config.toml
embed_dim = 256
encoder_kernel_size = 3
text_encoder_mlp_ratio = 4
adamw_lr_other_params = 0.0017
batch_size = 128
warmup_steps = 400
adamw_weight_decay_other_params = 0.05
Rows from block 2 of the text encoder of a small contrastive audio-text model, named by matrix and row number. Rows with one number belong to one neuron. Each number is 500 + 25 x the weight over its row's rms, rounded and kept within 0 to 999. All counts start at 0. Numbers have three digits each. After the name is the row's rms in percent of the matrix's.
After each neuron's rows are labels from the 100 texts, of 14976, where the neuron reaches its highest value: "tokens" is the input token at the peak. Only what is clearly more common there than usual is listed. The data: drum patterns on synthesised drum kits.
# fc1: MLP up (text_encoder.blocks.2.mlp.fc1.weight, 1536x384), inputs 0-127
# fc2: MLP down (text_encoder.blocks.2.mlp.fc2.weight, 384x1536, transposed), outputs 0-127

fc1.223 095:462526541482498469505470512525469486540506507471483536510476493516514459517497472499478525466511472487526458502531504508478517525489515452451536506512466552488533476487497508554495525461490525531457470526494499500480485508463485484509525481467519500495509510460506547512483497474544509484511518514452454486466506498482467469526567477493517513548487511480469506476487471506533500455469
fc2.223 098:515539518557547490485474454499520494554483543543478493490479484551479499514470486518515531522533486510510538483518491538544535534505490484507479465553526529530514477467511550469528447469478492491487472522536464523506520479473516465506508545509532506529504523515518477512501508499468519559518515520482514500491538461517507522475535476514512481495485452524498491497464526519475448467464
tokens: "kick"; "159"; "163"

fc1.16 091:490509555508476527505539494476462515535535489536487522455478495507504507498485518469475520522480502483493513489490485477498491477526461476545503520479494477495544517534469497515488517515497510464462480504512493547516537497474513496523525531475537529548500492466511525509468514478541495486501509476500509551467484474479482519522513473493541464494445498531534465526497458486490507503513
fc2.16 098:520486519494526502484510522518512527505499483543521475481511539490479509478448496481495515524459480516538485463497525500505504525489507512486473499503496487537516492466468524515529475515490473509501518476508470482526521508473533516438536500530505482496515525541505465467535517488530487468520473455481493493530510477488458454513548491518492548474507471478498501477495505454474468477486
tokens: "kick"; "at"; "142"; "147"

fc1.63 101:473511534476468492453537484525539513492505517497474526534485516527488478488502445518517507457496524546518473539523558518526476472506516476524514511479485494517496480497535522464504544540526506463448526474531534498449498538504483540478444497511483509522473499485498504493489462502554471537498472523545484516480453520540507516531532473510508501521492494480537494540540534510468541515477
fc2.63 102:482493527486510514516516499526516501490538459469548502508501499471479524500484501543496439491488503509504488495486500477534484543523475548520500525470542469493484468490501520494565536500496473508523514522482519467508519556494477482487512485530522498462490495480508524526521524524482501452510504496498483504552544467542508513468516494485528542489511525471501470482450535505503501458486
tokens: ","; "clap"

fc1.718 105:482504472505527472483485529492478474480531556499503492505507447472494526500491464488530475500510537532524528500479467504473491508481512493494468489494484539473478485527476515472486515465512509528480485518452491557526448509474457449499470539486530524496508480471498470532499527473474478503468519516467495493516501530518482464525559516465490513525535511532470518458501480517503477458533
fc2.718 101:504514544497490503506474524526471480524476513495524523467540527477511463479513466511480472496482515500472441487522536533476530521528462483519508518506494510508549544523449508454524493462539443490464494506526479509501503497545527513497509479531513502511479493457490528472520460472458470479444548527458516520515529495546461549474512499512539480491441486521510460512485512539511505485501
tokens: "in"

fc1.360 101:500498522529520499475442461524498522503528535449468468485496533506498469497501525515469482467510467502534505499478516535465464468472452513516487474499502491494514510521495475539534533494494449492519523496515482479506493534457519503507493520522503511475511504465496509541478503477453480490452497494491475459523524528482505489515472539480537527505476486490479479529476488499481527467499
fc2.360 096:461458449499483484477484497507535499465483487530445488525506471472515510476465525493497495485523497508507513531523528514479534476502505498497511541458465481501487464516466528479472484477526510502504513498517472520479464520521494482541506510540491514515515523494509518525513460523519482526530499471484495467494510500518533514458498512539505451524518508476502483492501530469486485508506
tokens: "in"; "cymbal"; "a"; "reverberant"

fc1.751 096:472493503472519521522459512531501534476507477474541481483465538482486491492528489519536505502477531534520473519474521528524481510512548512510482470488515506486503512520472467508494544511490509514493468545524547523511509473511471548524519454481487510483469491500486504524476532484547516500514510497499464518475467542486472508494481513473469504513513541464501485525519481525543541494484
fc2.751 093:516499466482470506521514478481526522489526523515485531470501502462520508475529499544520497508480497450492492535491472509473505499508526526525492487551528439491511480510480550480509543493548530537472524515509504477492488494520507511482452525522521514490509455470480502547462518492489496538527463515504502500520529486541513513490490507467463507497509487471523458506531480521448500508504
tokens: "kick"; ","

fc1.606 102:500492465506489487459453467496541498499517526527521509514503526520479530513534485495465528498510550534483501484504534488542529459510519479541511492518464531490514531473497552476463494484506483529515471490490520514463470516519505482492469499516472540522459525484489543480516485471535467516520459466532512457522499515482503536528476516497530526479494534472506511516486468518467481480509
fc2.606 100:492504512506465477524541481525488496466487495511479542467518498461486460509521518530459470528480533530466498480477478531463544505515451525504501502517488467495501459477480509517530520501478526457509485531516497495493461565464485529486536468463553476476501507524511461509476504521489515463535543532498478487527514536521556541464512515533457477531535520475513514511526464473490488494492
tokens: ","; "bpm"

fc1.763 099:454521501494544530433494499498480511518497459496457527477491500544493471512517490531489551504547496509510519513529517500535532462477518502540512497499534472493508508495534555489492481544516491489499520479507454483495505506494507498494534511527486452521513519509467503531525526497515520511469528522521519536508480515497475491535470499481508482521513455527488553519529498472495535482466
fc2.763 107:493511490467502500548516507521485462486482502483485489511458540450478524469463523488481503472469495472500463507523499535474503515488505512495463522529476512517484458512485492473550535515497476501505465511459508525516470502513489470493520489487477526516519472517494511510486530514516525486526529493487473476480550512535544515464527546467473513509505528458466457472482494523498549462475
tokens: "kick"; "bpm"; "hi"; "clap"

fc1.343 098:476525480498498513474549470533533507488526521513528472491514517503552485461544449469497480465546491523457506511475518482486500477522511523508491500509506505495481519507506487520511505513489539519505535490464518516477499504512494522441472494540508496471499531501471498499516524467524468477466485495531548511502480470478459533469488490480542492520510473511493532512473521499535451519488
fc2.343 101:469527471467500529497464540485500498536493481502496503530503507482538485488502533498504521515487533476520504535497535516514529508484526542472461547472502517543478492458469508467468518527529493506496490475486494512529539512528528499505531492498502532507464500487464493546502453506555513514514488478460517443505484478517527487521516512519470503525541517487535493504516468450463497498516
tokens: "at"

fc1.140 101:462492472456511457489516509465457502512489519465522447544490482520510476484525502533541491482502467506506542497533538487504491476465547475523475508487455538479500477523460513465514521507502485490449492490526495546492517487543519508524528450482508470516489458510519503502526505504477463527515496488515475524512508471493490514531520534483540490538521551523490513547533491466481478481478
fc2.140 102:476504468460490538514481517494477453529541486530455475512483536463502509494465527501462539504520495480497447520516516534464524536495457489493540490511491496480482522483464465487532499488476475507484461491548510470487510545473517523504474539520479503498510481527490478529507456538544496486528530493468522487514548519553498485471512484484470538531490511492495532497537482467459489501498
tokens: "at"; "clipped"

fc1.459 103:515488534503476489483462502527522500483495491453472506527468462522494494528509540466497557523514516461495496510487475503518510461516519523528500521530503523537515497550476479502464496491472510524513543540503447458487457487534547521568467513488499535517497507494490521513475474497497505532559449526503483517506488520517506501468463490526479545504476466503504540474499508475527509469494
fc2.459 101:490495505514476497540488535513479462516475458501485565468501550511477524523551524501477501492503495543485450452482486528499466456519491522521501475514473482520528486501553497498499518547532516505513515485478484532521522487499519506533469492520474482488478476478511474513536496518488483452498479524484511507508530499526517515420513474552520480552506483502482501498512509527528496499522
tokens: ","; "cowbell"

fc1.295 099:466475523465523538519504534559474454481455468546525483481482484537469521444471510514492522504550470513505472508503485557521483542459485518469516500460510526540459480476465535555466491473492512538531509487468528484483536519511511481470492510488453487539454540535475517540505524522510514496512472489480496501501489460502480478490517490508511493479522510505532493500503482524486514511475
fc2.295 099:481509488480469513483501497525486572490519494529537494509467493511481473497504516513512504476506502498520480550476523458494519520525488469480547535515499481487501528486453543537551466544496522494535469532497508515480468550528497458532498530482498452472497486492539498455538472498474499508512513530494540533496537513506538506506480536512482506482535533507549513511525468463525477499501
tokens: "in"

fc1.339 099:512505510473478492457486500531491471481521488507482536494509508486470471507472518529523510503522546474525515512520497532474526491526516460505545499507496515460477507480475480523491490524564506540510489464511492525498470536451499524472492492529533482497527516550515502461510470489493497473504536453476471521487512494489499543491439477523490475476533479516496496568470550470486510463488
fc2.339 092:486495537460507467540496540494472521501472483531516522483504468492460505499469514499470504435529458515481496484508497482497497504483457522534520488494497524514479514513518495487537500483501482490482503495529466510452456547495507462463472518454441513472505489470478504513460477527502482492467494526505514498470545529533551470489506526457493539533480511496498498538480498485524510461528
tokens: ","; "cowbell"; "<end>"; "thin"

fc1.155 101:531531473491466483478525493476469536488493555545433482517500469477488495495516491538528472535458533450494494489503522508489467544481463525498544476448457521544531470473484533467485536467464481497508517535505511494519498468489541472470467537454490496481511511497537470515516489528522531556477461478497516467457506489476493507477474512508485527464495490518474500508492494532463526495488
fc2.155 103:465475512494520511533524502523509482470531506499505531525496491526485531505485486510534497500501501472526453492492497543473542471485533476500483543527543505488555520488472490467510513549494464490472523479477497508466476514499510488527493470490501494456486491483544529506529480480536534515496505548503490505519533559545536486470505538523521491507485533450507467501497511506470524474534
tokens: ","; "<end>"

fc1.100 099:481488513471452481501486505513517545529464495531468535521501466526470480486510516461465515480513518463470483507540517532487502468470469503501475513522478460507522495462533509475530478491515488486526507451509516472481485493444479478526489547532477467479528538507531535492485451516438518509495490521478497527483511513508539530499479542493499492495484509534520517491492504516531524516533
fc2.100 102:492497514488503537478509532501523490455503518519479471543477493439504521531508481463502491517488510521556487525559512530512483524517549506548493474500519513545536471534515498505487449507504462491486474505507524493524484568427508544458489534507544472508500502459499510501485474498483480476541489519476508530533486486505525537534486508574519522511532507471498470524461548505506521475493
tokens: "at"

fc1.573 097:469538546504469471487529479492488498497481487468536495463521516535530500475512510453521510515504446530533513478495463537476481517483496524467486526513485462472534479490511463513506500498535509459538539520535482497484520471499508538508485495500487452469492538476473481489474577475511522506512520486473461514450516531528523497471498504527512486502481532516472498499461514544483523490537
fc2.573 091:480481500489536534483483513518484496473454542490471509485515524510506467504485440520517531497530516477522505477532516514491485507483517498494456490463521497509555467470489540487557477531523511474538473477533539545500480490478536463498506472484467512514485491505490523559499516495495481532496540493548466508505510496530463496532484498490473478478505477525517451494477535491501506460537
tokens: "kick"

fc1.152 103:483493500552483528525534487503477496476535495490489482473526473489476462490520502531520465479473490494473531537539528502516495529494527478550542496458476541519498541539475533481540469476556490470496516500467486486505521485477474516504472467508517538508512465547540460502528442541509478463475544509564529442489485471497494481521533502493527461454529471455528502515511471498472483489539
fc2.152 099:470512454504462523492489472489525495467499503550519489512472541527529482473516545522503507480517502494463491458468543511484534462512492469491503497508487516485536541494453474539473531512523547458500467474471490512496545485504504486488545535533506504470517471500481472466534485472486480503541549493497514529494534537506556487521516527522517466488525522517511541489512497478520474480493
tokens: "at"; "122"; "124"; "118"

fc1.407 101:536546460531495452484528513531468521537458563516531483511470475496559476534483490526562486492494476465481494542451529509529515526511502479453485468510508513494510517494497472522557493484492496474538517513511484485496516494519488486490455543525437507558515534486483506507458476520501516502528483508540474492503475527487553505509501477474513455479522441502497492490500530521493496540466
fc2.407 112:466481471465489510486511504505497496500522478484466519512474522548481496475444524495495485490511491531550502524531497487477528459496505471525472491517552519522546532510530500539530470495513490455520509510515486492536471484531484530503566479457524495516466502513523488479491522482478488486537509542498550465505511525492473531516484474504501516493540493511499504481479490443443464489527
tokens: "<end>"

fc1.634 102:486507530507528516436473460501477542482496477467486543487479454493517491499487462455516523500530498479516508453539474471482469505464532534485514528511529503470525529483469496477477434481545494486522554522504527500515500491480510500471520455444482505467528507507517470451475491510492525470509463473499481484508477478497497478457540519510541520522487526466486488463462527471463499464527
fc2.634 097:445512550461470492448499509506531567488470539514499499493496500526526491474497471499511499529521487518509487519499483537484488464483506504512519497504534525527521497496514490509517524536480476461552458534535532542468507553522524476505483481489508481466495505511506521518512475471504481501517492511497452531520509509510534521476483500539476505508491498537471480475516518505511497484522
tokens: "kick"; "quiet"; "<end>"

fc1.312 098:530494476486528464459489520489501498506493508452531487535481530475501481470503513481474538519531502496466457493509524456539485520498507509535490459503495513553500519470479464512474534512506494515519502506542503526467493517456508497443471486560494512528471507532477500465476470527521475529502492522532533509489518520456481535552491534494524496480468502489504510473520490492462458503550
fc2.312 095:524511493468503466501508505530491516481459512510508522530533482529484528538500496520544443480478492491534510480502503539492517461537512469490461547516545511505468469452457515507502512455545515491494488499540496492535480529544492545486477464522496498544514532449540510514486528494488495482523519522536501524483502521483537520500547520500510483535469466448500529500525484502485547487527
tokens: ","; "tom"; "high"

fc1.82 101:548469487470482475467542516513488525512509532513528469509494519540529487502509486502517498544491493528459489495513486485527511521477489527490508477477534507477507502484539532457552515487500494457513435459438475504522503484477462488489469492531495480515479494502523531537512475529446462475538473535492498506482497519515541533468468539520529548477479475550447466513483501462516529491525
fc2.82 095:448515500478482507494506492527510471465468503478457498522476519527490523490516535527523459507529506528513517512519472501472486497464510510478492488544526487541530529489510461494508446550524512519456471496500493533487500494523535513505488468509521510476515481484541480463501464504473470490538493508518513470451464495486494480518483541484467511519530510483547532476465455511501523524473
tokens: "<end>"; "quiet"

fc1.422 107:519491499495530499472509470501461520510510472527515518531522452481499492518486502461483493496519509482492525539481494508462534480523520531471471515560555473511503494468508502496473512459503468467519550503514515499479532541483457538520522532537464535529475510510502545523507471475465437497507521485520512524503544514510533502516482518472483498475543520508505500459515493463496517502521
fc2.422 113:501479470511480508515517463473476515551541542505531466488557509470510485516483526475468475468493487501473485478493507490495480481502470516485497531499545519539547501528544547514484514527485512505464453530490513473504498504497513499494469495542481522508563482475526462532458516537485511470519514514492540468505482528502533485465477506466517523505508526484459492521500512554478534499516
tokens: ","; "mains"